config = dict(
    model='image flow-matching model',
    arch='dit',
    mlp_ratio=4,
    width=256,
    optimizer='soap',
    beta2=0.95,
    grad_clip=1.0,
    steps=10900,
    warmup_steps=320,
    weight_decay=0.09,
    adamw_weight_decay_other_params=0,
)
Rows from block 4 of a small image flow-matching model, named by matrix and row number. Rows with one number belong to one neuron. Each number is 128 + 32 x the weight over its row's rms, rounded and kept within 0 to 255. All counts start at 0. After the name is the row's rms in percent of the matrix's.
After each neuron's rows are labels from the 100 images, of 14848 (inputs lightly noised), where the neuron reaches its highest value: "top examples" is what is common among them; "patch colour" is the nearest of a few named colours to the mean colour under the peak. Only what is clearly more common there than usual is listed. The data: cartoon faces. In brackets: how many of the 100.
# fc1: MLP up (model.blocks.4.mlp.fc1.weight, 1024x256), inputs 0-127
# fc2: MLP down (model.blocks.4.mlp.fc2.weight, 256x1024, transposed), outputs 0-127

fc1.82 108 [151 128 122 140 182 142  90 143 126  97 139 133 175 133 115 119 120  95 176 105  87 165  76 133 125 107 121 121 118 147 118 107 187 159 112 136  97  87 122 168 207 149 131  90 230 125 113  63 100 137  59  89  73 151 106 194 112 182 127 142 156 133 121  79 103 119 135 190 110 112 116  69 116 133 133 158 140 125 123  88 143 152  90 131 161 163  95 132 127 116 143  55 126  61 120 177 163 100 129 138 106 142 170 127 111  96 138 128 152 115  98 136  89 139 142 120 124 112  83 159 152 166 111  72 145 119 106 161]
fc2.82 099 [100 144  66 176 127 132 141  94 128 109 181 107 166 126 143 129 123 119  99  83  31 121 169  92  99 125 142 102 114 159 198 165 113 157 140 119 129 115  76 138 172  82 136 128 178 140 185 146 123 105 148 184 136 141 107 103 131  42 157 126 142 129 102 164 137 167 157  92 116 133 147 105 115 125 118 120 120  89 110 128 127 195 156 124 168 160 103  93 143 148 165 147 137  35 147 189  79 154 171 134 139  88 142  85 110 131 166 136 167 122 110 146 192 155 123 107 133 107 121  84  87 147 183  89 138 132 147 101]
top examples: looking right (94)
patch colour: pink (34)

fc1.147 109 [141 139 135 121  84 149  88 130 147 135 145 186 102 185 138 185 141 132 172  78 127 125 129  42 123 130 103 143  97 121 141 126 108  92 143 208 104 120 143  89 124  89 102 161 108 123 129 109 115 154 102 180 126 155 120  69 183 136 182 151 125  95 142 121 111 171 107 129 106  96 160 133 104 127 145  83 133 104 120 123  95 121 115  66 171 135 121 141 132 127 146 121 148 153 119  93 102 122 154 171  68  85 117 146 108 111 140 101 148 124 125  73 104 110 145 160 170 132 126  67  98 122 127 113 123 186 127 119]
fc2.147 110 [140 150 149 138 102 135 183  68 153 119 143 120 157 152  79  64 160 126 148  87  80 162  97  95  91 171 122 126 127 134 142 103 136 130 110 119  69 128 104 176  89 103 103  72 113  99 104 178 165 164 143 130 159 158 126 144 147 147 139 139 154 109  85 171 113 133 183 119 106 162  90 173 143 134 132  16 118 166 112 154 126 151 150 143 174 122 116 140 158 139 147 128  62  67 140 126  78 146 104 137 108 131 121  90 118 137 125  99  88 156  89  66 208 118 136 139 168  69 111 151  73 193 181 103 102  78 173 111]
top examples: looking right (63); glasses (54); sunglasses (37)
patch colour: grey (72)

fc1.682 087 [124 136 150 167 151  87 125 120 105 114  57  89 165 156 109 179 131 125 172  75  96 155 125 153 164 123 127 126 186 119 103 161 121 143 115 140 124 148 127  61 145 113  81  92 134 121  22  97  78  75 115 119 175 110 110  94 126 104 116 144 172 111 120 144 130 124 106 148 105 151  94 106  97 143 141 109 125  67 179 150 130 143 117  88 109 106 171 101 102 164 141 151 161  89  82 112 168 127 191 137 168  91 131 175 140 132 146 127 112 136  88  99 100 138 124  87 135 112 125 211 119 146 168  94 111 176 135 120]
fc2.682 095 [106 131  71 152 137 110 145  79 116 151  74  77 169 183 126 104 157 113 103  96 129 103 136 142 122 143 153 108 141 148 155 152 168 115 107  72 114 159 134  68 140 133 111  92 102 122 175 151  95  76 155 177  77 141 133 127 151 143 133 120 122 123 123 118 147 126 168 101  93 192 144 144 106 130 137  75 128 150 114 121 137 145 143 155 117 112 115 106  81 129 131 113 137 134  46 143 127  23 177 122 113 128 124 180 123  81 115 129 185 118 124 130 141 149 161 133  71  87 135 124 124 141 177 128 121  89  94 118]
top examples: pointed ears (70)
patch colour: grey (72)

fc1.252 083 [142 140  63 141  26  65 144 105 116 107 152 104 146 127 131 159 124 144 100 154 114 188  67 111 140 121 103 112 108 132 166 138  94 144 122 153 143 128  64 160  88  99 159 142 131 133 129 158 117 112 162  56 123 124  57 157 135 108 164 168 175  43  99  88 107 139 165 122 175 149 146 121 177 137 131  81 179 171  80 124  79 160 143 142 102 115 145 114 145 183 113 144  87 171 158 139 156 189 143 145 124 146 132  85  86 118 136 106 144  61 133 146 127 153 145 155 172  74 142 143 171 110 117 177 191 130 168 144]
fc2.252 079 [130 132 115 116  95  94 155 165  53 127 188  96 170 142 138 138 148 106 135 116 142  90 101 138 124  75 106 121 143 127  72 128 125  76 141 147 109 121 109 150 109 175 212 128 108 147 148 109 164 137  87 102 137 142  70 120 128 119 150 119 149 137 151 178 154 131 142 182 108  84 101  96 146  87  85  76  98 138 154  81  75 109 126 196 107  74 108 136 181  45 115  83 145 133 161 107 115 117 166 110 159  98 148 130 155 100 141 128 110  88 137 152 165 110  83 115 154 175  47 113 130  85 156 117 161 148 151 129]
top examples: blue hair (43); blue face (39)
patch colour: blue (69)

fc1.221 129 [117 155 125 117 153 128 126  96 115 109 114 114 155 104 103 110 141 102 137 138  83 130 131 102  96  84 139 160 136 178 197  94 154 155 122 157 117 134 154  97 123  54 161 116 152  84 135 118 100 130 154 146 104 150 169 110 128 179 124 133 130 109 140 195 104 161 133 126  81  81 165 124 141 129 104 115 148 130 119 105 135 134 118 175 103 154 211 155 168 132 135 125 121 189  82 134  67 149 133 128 108 126  64 168 145 120 132 144 104 104 116 101 122 116 164  79 131 122 150 148 122 155 125 154  66 133 168 132]
fc2.221 124 [119  65 162 176 191 123 144 130 154 192 116 119 138 114  61 136 103 134 141 120 174 153 128 150 116 159 153 124  84 152 142  69 135 136  74 129 129 154 173 158 129 146 115 155 126 109 115 177 117 130  89 145 152 111 153 155 129 120 100 189  67 127 122 147 100 239  67 135 160 132 109 134 145 164 123 142 147  67 158 132  79 120 153  71 147 139 134  94 124 157  74 186 141 147 147  45 152 125 112 135 179 114 143 146 112 130 107 117 168 157 129 116 139 109  97 120 140 181 114 160  57 125 129 140 141  96 153 133]
top examples: earrings (100)
patch colour: grey (73)

fc1.711 088 [185 131 138 131 115 122 125 108 195 144 167 100 159 179 129 104 112  94 145 109 142 134 172  59 140 118  86  54 147 107 151 116 112 104 140 132  92 127 158 156 130  87  88 101 135 139 159 122  91 132 173 169 204 103 140  71 138 107 118 118  93  71  57  92 115 158  97 128  79 113 196 120 136 150 124 108 153 107 161 134 111 136 124 141 125 127 132 124 108 178 135 158 135 108 107 143 132 190 114 108 150 178  71 154 108  58 169 155 138 131 133 169 166 172  82 205 108 111 148 160 131 143 102 107 114  96  98 105]
fc2.711 090 [126 102  94 126  96 103 123 105 149  97 188 104 155 157 110 154 136 156  71 121  87 121 188  81 114 129  75 182 152 160 129 209 129 131 172 103  98 154 130 128 115  93  55 107 128 203  86 167 143 138 153  85 102 164 149 177 127 161 165 127  84 150 128 208 161 125 147 132 118 118  68  98 149 112 162 136 128 149  76 132  94 116 147 161 122 128  96 134 131 120 153 104 103  74  73 162  84 142 134 103  69  68 152 145 180 166 123 146 162 153 106 132 143 185 114 200 139  70  96 118 112 151  86 104 105 126  88 120]
top examples: blue hair (28)
patch colour: blue (29)

fc1.489 136 [182 120 143 129 166 172 142  86 102 110 100 171 141 180 129 108 164  71 139 104 125 137 136 131  90 135 107 128 143 103 168  93  84 152  89 136 128  77 155  87 188  54 141 126 131 114 127 115  99 127 157 177 173 158 172 140 176 145 196 137 111  94 119 195 153 155  99  73 139 134 149 119  94 105  81 111 115 159 112 100 110 135 170 136 142 178 143 162 173 121 120 141 111 151 120 117 119  82 155 150 125 181 111 192 168  97 145 152 156 114 148 134 108 114 120 103 139  68 126 147 133  91 150 119  67  87 100 124]
fc2.489 121 [171  70 171 118 163 145 117 124 157 184  85 173 139 143  58 148 133  98 140  78 143 144 172 142  94 175 155 117 131 126 133 162 176 129  90 163 136 158 165 144 169 138 143 111 126 111 165 170 156 114 145 127 135 143 142 174 143 140 101 201 117 145  92 163 133 221 161 164 165 157 130 129 134 156 111 136 104  96 168 139  65  98 128 127 140 123 138 144 131 135 133 180 153 141 156 142 102 154 103 138 114 133 121 109 123 143 123 145 228 140 129 112 177  82 115 104 134 148 188 155  76 106 116 121 196 164 140 122]
top examples: earrings (100)
patch colour: brown (40)

fc1.121 078 [145 150 222 120 140  77  96  79  61 137 154 105 134 156  92 111 115  83 141 161 138 117 130 176  85 155 163 138  70 141 155  92 160 165 103 142  79 131 142 124 182 153 130 168 132  80 174 119 153 104 123 216 135 116 176 139 133  94 114 123 132 193 127  60 151  53  79  79 109  61 119 144 144 137  86  96 123 105 126  89 168 157 135 153 113  95 139 140 133 131 102  74 115 101  70  86 143 127 168 127 156 153 122 145 140 153  99 136 116 148 152 138 163 129 155 111 100 132 103 123 144  91 132 107  93  89 133 182]
fc2.121 097 [ 80 152 103 111  76 126 121 160  58 111 135  93 119 199  84 156 120 105  86 122 124 147 110 129 147 100 138 145 110 120  97 174  85 147 164  91 118 158 157 128  67 136 154  99 141 131 117 114 110 120  94  62 116  76 132 143 151 116 120 143 139  51  87 165 139 181 141 219  74 106 111 178 161  66 131  84 118 145 132 144 128 145 131 214  86 130 162 137 175  78  88 124 179 117  95 155 137 121 165 137  94  89 208 117 135  87 152 162 109 137 138  90 122 109 104  93 104 104  90 113 143 116 139 120 131 123  78 153]
top examples: earrings (100)
patch colour: brown (77)

fc1.608 135 [178 106 183 152 114 143 113  95 110 105 122 171  88 114 120  78  98 121 133 132 114 130 123  87 122 116 130 159 168 148 139 115 119 120 133 132 156  86  75  89 123  93 129 187  13  84  85 126  85 123 112 158 130 141 147 162 160 154 160  81  66 111 120  78 113 138 189 123 122  92 111 142 137 120  84 104 136 129 143  95  80 105  96 146  89 189 156 164 121 153 132  92 129  97 117 113 110 127 109 151 102 114 102 135 124  75 114 146 148 118 152 186 115 121 159 120 109  82 133 151 134 155 110 164  99 136 105 163]
fc2.608 123 [152  89 182 120 175 153 158 108 158 186  81 125 161 147  48 149 119 123 102  90 128 104 175 123 119 151 158 156 126 133 110 154 156 159 112 154 108 169 143 104 107 157 131 146 132  71 170 173 136 141 142 171 165  80  96 153 120 167  77 179  90 142 124 176  99 203 108 152 149 153  99 164 135  99 104 168 109  59 139 121  65 110 103 117 122 131 166  63  91 175 146 160 146 144 164 109 136 138 116 105 144 123 155 120 111  68 122 163 202 172 137  98 143 130 121 131 102 146 114 115  84  86 103 174 214 139 123 146]
top examples: earrings (100)
patch colour: brown (41)

fc1.472 100 [ 95 122 143 119 175  87 149 171 124 124 104  69 128 208 105 124 125 132 106 128 153  87 117 194 165 145 106 148  99  80 146 114  87 154 139 109 172 109 208  84 128  80 140 198  99 130 154 170  65 140 151  96 137  88 134 132  84 137  31 133 134 119 120 193 147 121 131 161 153  98 118  79  91 132  93 101 123  90  93  93 151  83  99 121 133 128  91 122 144  95 157  56  98 131 125 133 111 130  79 114 116 166 163 138  83 143 112 118  85 128 107 114  97 179 133 113 142 146 156 190  66 214 135 117 170 136 154 158]
fc2.472 091 [178  88  88 102 157  93 143 116 155 209 138 162 117 137 166 152  75 104  71 112 133 160  92 179 149 142  76  92 147 179  72  99 103 151 160 145 123 152 166 168 106 104 134  90 163  91  79 136 149 109  70 175 105  70 114 105 158  95  71 130 105 127 111  78 156 136 123  87 100 128 151  90  89  95 156 152  89 127 201 125 128 129 111 126 151 145 147 166 174 123  76 128 177 133  93 120 153 116 134 146 147 160 102 160 172 123 146  86 126 142 124 127 168 180 120 208 124 133 150  84 156 117 165 159 178 146 110 162]
top examples: pointed ears (99); long hair (33)
patch colour: grey (69)

fc1.652 106 [139 135 135 171 128 142 127 152 206 123 120 112 114 125 147 129 135 129 137 139 146 156 123 111 146 106 110 110 119  92 164 136 131 150 171 114 213 152  93  72 131 115 124 171 135  63 133 166  95 111 115 117 136 138  78 156 131 144 135 115 105 128 138 158 134 110 144 137 118 128 140 127 134 141 104 129 111 117  97  84  99 136 157 140 115 105 198 162 123 140 127  94 123 189 158 118 129 154 135  99 121 137  72  47  86  92  54 159 160 117 150 199  79 117 127 131 119 168 159 122 183 120 130 158 192 149 189 125]
fc2.652 103 [137 179 134 156 114  89 125 132 167  84 110 157  99 116 130 105 122 131 122 165 175 151 102 145 108 129  83 110  77 145 145 156  89 144 127 171 136 176 146  88 132 162 118 163  93  88 168  95 135  52 113 114 123 143 105 142 120 117 142 171 109 138 144 156 167 105  73 117  83  80 159 127 102  85 161 132  80 161 139  91 125 113  77 165  80 133 121 157 140 145 131 180 117 157 132 130  76 107 162 164 155  98 111  81 157 164 170 166 148 166 223 121 123  83 166 146 124  88 145 161 167  75 154  46 167  88 194 139]
top examples: looking right (75)
patch colour: cyan (29)